From a checkpoint of a small image super-resolution model.
Model: 2.12M parameters, 32-pixel images, arch edsr, norm batchnorm, activation relu, widths [80].
Training: adamw at rate 0.0023, 20000 steps.
Data: 122500 training examples, 20.9 epochs.
Rows from block 4, named by matrix and row number. Rows with one number belong to one channel. Each number is 128 + 24 x the weight over its row's rms, rounded and kept within 0 to 255. All counts start at 0. Numbers have three digits each. After the name is the row's rms in percent of the matrix's.
# convs0: first 3x3 conv (model.blocks.4.convs.0.weight, 80x80x3x3), inputs 16-23, a 3x3 kernel for each
# convs1: second 3x3 conv (model.blocks.4.convs.1.weight, 80x80x3x3, transposed), outputs 16-23, a 3x3 kernel for each
convs0.19 099:158159145135130124135109113130140129122144140113128126156176134148114085115069060166175176123131137107106118145141131148151140106117125144150137125125114133125130111105060100108066112110062155159163139125113106104089
convs1.19 098:145138173119118140088103105115081093133113099169157115185176143138156144138155137155198132146180116107125079132133137116138137136128108101126126129138118144142130210176136152149139112119140177151184148118115094098109
convs0.20 099:116084137113110138109102117040104119068110111059075076134150190096149187087121143148151176151142168175153162131123129147150141104143132112121115125130146140135155142137142136150135121148139086128128086148133086154142
convs1.20 105:113114135122125141149152155083118156097123139133106091103122101116140107124134089142140100141134101121116095131123139126124121127129114099106085110122101115126111170147148147148144118112124137148132134164141136164130
convs0.21 103:138168154109132131116112112134129119136155122128133094154137119138126117113101124118113131127128142170164147103089107127112117139113086142103129105089122083098125129128129124109117138126129121111137113116159154146167
convs1.21 097:168170150114116130123127131168145132150111127130074105170153121159126080149126097122141121119146137107147154120107103136120123150135117127111108137118101127120103112111119123115096132108088061097090091139130132170141
convs0.22 099:153095101110059084116077104145140102151128102129111115134174156094118113090096099162148126146126100135111104123107114145127127149136120142133122114097074120104076134132156123100126134111125182138124167129106138105090
convs1.22 094:131153133165161133147143110123130156119126142109097127154143113121135105090119126167122137130132130155139108134132130116154143117135137104102118145129123151114127118160153137153122114118085149149109184153089166108065
convs0.23 099:125127103091111111101096112176196146160152134130114110134149161125135133145151139120141142119149135138144113072086117106091113131101144146121112109092103067080094107117126117119125139116126140132149127117120137140137
convs1.23 100:152178128143150102159142091134125158130093111114111090108118126123099088149131106114118160105136150133138109123126127153158158127142142108132130121158133137169140156117142148111120152171173101125123155158147124113065
convs0.24 103:116122136085101144079092132111109119129128120135113113139136154148128137137125115139148121124129117117120113147097096149119098104115111151152173156155157160149140144123119149138132149134139153133132167115112154094114
convs1.24 098:147141170111097145119129149119136144105122133111134137142124105153142126114131126135140169117104131127109113125134129147146130126127128125118161137112138147143140074084066104108075079097096126131099142125100128117122
convs0.25 098:136123166160109168150117164124117102152130105137122118101110110120133107131144138155193156117161099100124124133154163104060089098085143149138115154145139147137138130100072147106072124123112114140139104135125116140121
convs1.25 091:135106140085084127107096140118145144157157157160137170166112072155116072162134126166134174148112159095084154118124144139137133159129128093125122141160169164175142171136131142130157116101144126100163102134212109135167
convs0.26 102:133095101134115120134140150094100105109118116109120126078119090099118130133145122146139106134126117121131127146151136119144129143144157117129126134119105173137130142106077129129097137127115135130152110110112104098088
convs1.26 098:131132085104122093134152120160115108173120100200148115095112099099115108133139150107164212098141182132121166129120122117110104155140126099130129123153146156166149181143114180126115178129121167159140125140129073097149
convs0.27 098:078116121107135119132145135091088121075070090109105097092103150072118164101126149120096085139129103139143126124134124115126128124121097152134124138117143130134179102101119100134155091133153114139111123133125096088095
convs1.27 101:101112144121131135130160170097139125118090091157094075111114129148148138132130124105130146127135129176205161159140151145130145134139139104111142108101115113099098166145116152144127186157159119126158112113142115101119
convs0.28 099:115120109154126100152135128070106102056115103117137124119122089157141122137131113130115079145119085162137095148140127109140129132131132121122101090092064083073065142116095159127079162132078139140161115140165130145140
convs1.28 099:098118079147143091141146095090127137079152174136167166118150125131146138100113093136101136179135159147086133131121108127140119149145128124113130115118145112118126140118093173107102188144122161133139092095127121119157
convs0.29 099:127133126140136085129135073143145144136116133120108134115109134124107120141134131139131083146134108111102109085110158068103141110138119163158168143155170142163157081114108105128115095116118113136118136127139109105121
convs1.29 096:154127088143129085112101082067146142100121125113133121122088094144114129140120148153124075156109110134109135121130153127143149134127123092135106105143135123154161118108147156131172164144173142123081111128109090122130
convs0.30 101:081111185047091152093108145092088087151145122171157116137132162135127160148137159146141113151144109159141097120120123154152129127074066155139125114116105110108100135112085120115092134106072161131120194126075183127077
convs1.30 095:134122190137123198166127196124125087120140112106129133109140154114119133134128134161148120136114089123104091149144134138121140127135134153151131144149130150148144141146148124126116154151106178162104129127076112120071
convs0.31 093:128115155129110154130109131175147116167148107165157151097137131083111128096122141098124107091094109077092128140145090145136091106122111094116128077092119063085134102123095120142126122121132100130142095118131089081110
convs1.31 092:150120158130101149152129179123110121152126126122104119120167154110130106128119088134143155153136106081111112129125108125108115139125139155154148138117129141119129111120138119106135148130139151158177113141156101141136
convs0.32 100:104094117079063116106093146168115105144133135121132124088101148069092144086097160066109119114117128142121131139125129130129132115127143111130137093119106118124103084094118111121134146152168124132148120137141130138132
convs1.32 094:080113150121151170125152171111115107121114109125117117119119135106140155129151145128102120144150150135167166142124142140127128132135125115090140151107098129113118077094100134133141163153181124112123103101163044068127
convs0.33 100:135120108132128134131150149153146123167146123140133134166145117166159146129138154117103120129117126101111127137130123142153150142146147122123137122122127148130105120134178124151178109141182159117112135106101133118120
convs1.33 099:127136161176133117171155149131136137131119096117125104116106100137114125163132127110138105124145124130142129091119120109116117117105102169135119183146092144124086045086108076107141093116166139141116152140125149123087
convs0.34 104:143124108134135122141149129140131133129122116134158157129146155105117118118129148125114145151134157139109154095108073140134124104099086097087091091077088086073080124108118149153145128176157139119140146101094149105074
convs1.34 102:127112144121109130162131121116071051134108102119117084098078122139121139145123136102124125130134126123125095102119122120119123099108129135152145154161135151146133114120134104117142159133153138148099156169133124084027
convs0.35 103:126109084147107091141113096149109090151137096176166127087086091119103091152139120110116100115118132134132132091111114135144138128111125144135145133145158146178168107106111139124129148143156142151142140131117145140128
convs1.35 101:124146124150145153157146167100121076125144127134132151171155137176160148149159164102081078118135145139142149084113097100121135121137141143158134122140141102125132108102118141107110133095101148122108115114103093100112
convs0.36 102:135123134112088089136106095169143118115089106134136136128115137147123107159114114091114138101120141121122152168126112156139145149144146154123120140118124125109112045060095098114127144117154084130144096126120085117119
convs1.36 100:133132107145149115161140139087146136126147150160154139194142104177132094126109082118129147109117146110129150108109130144121132148133151109130129158137128175146138070074084084108104117119113110142154099130131131121110
convs0.37 097:146157129127117104125110121165151136135128094157155128145135108162150110175171158115126179107112153140174165149128105127114098133155162102142135113088097086083114096121123101119131096100105122138128113123117120149133
convs1.37 098:119102124130121135162164157079112082108145102120138089121097092132112121166161155092077108111151125110147113146140131124122114167140141123146117124119108131141144122165159141159106139141139123145131110137163126136170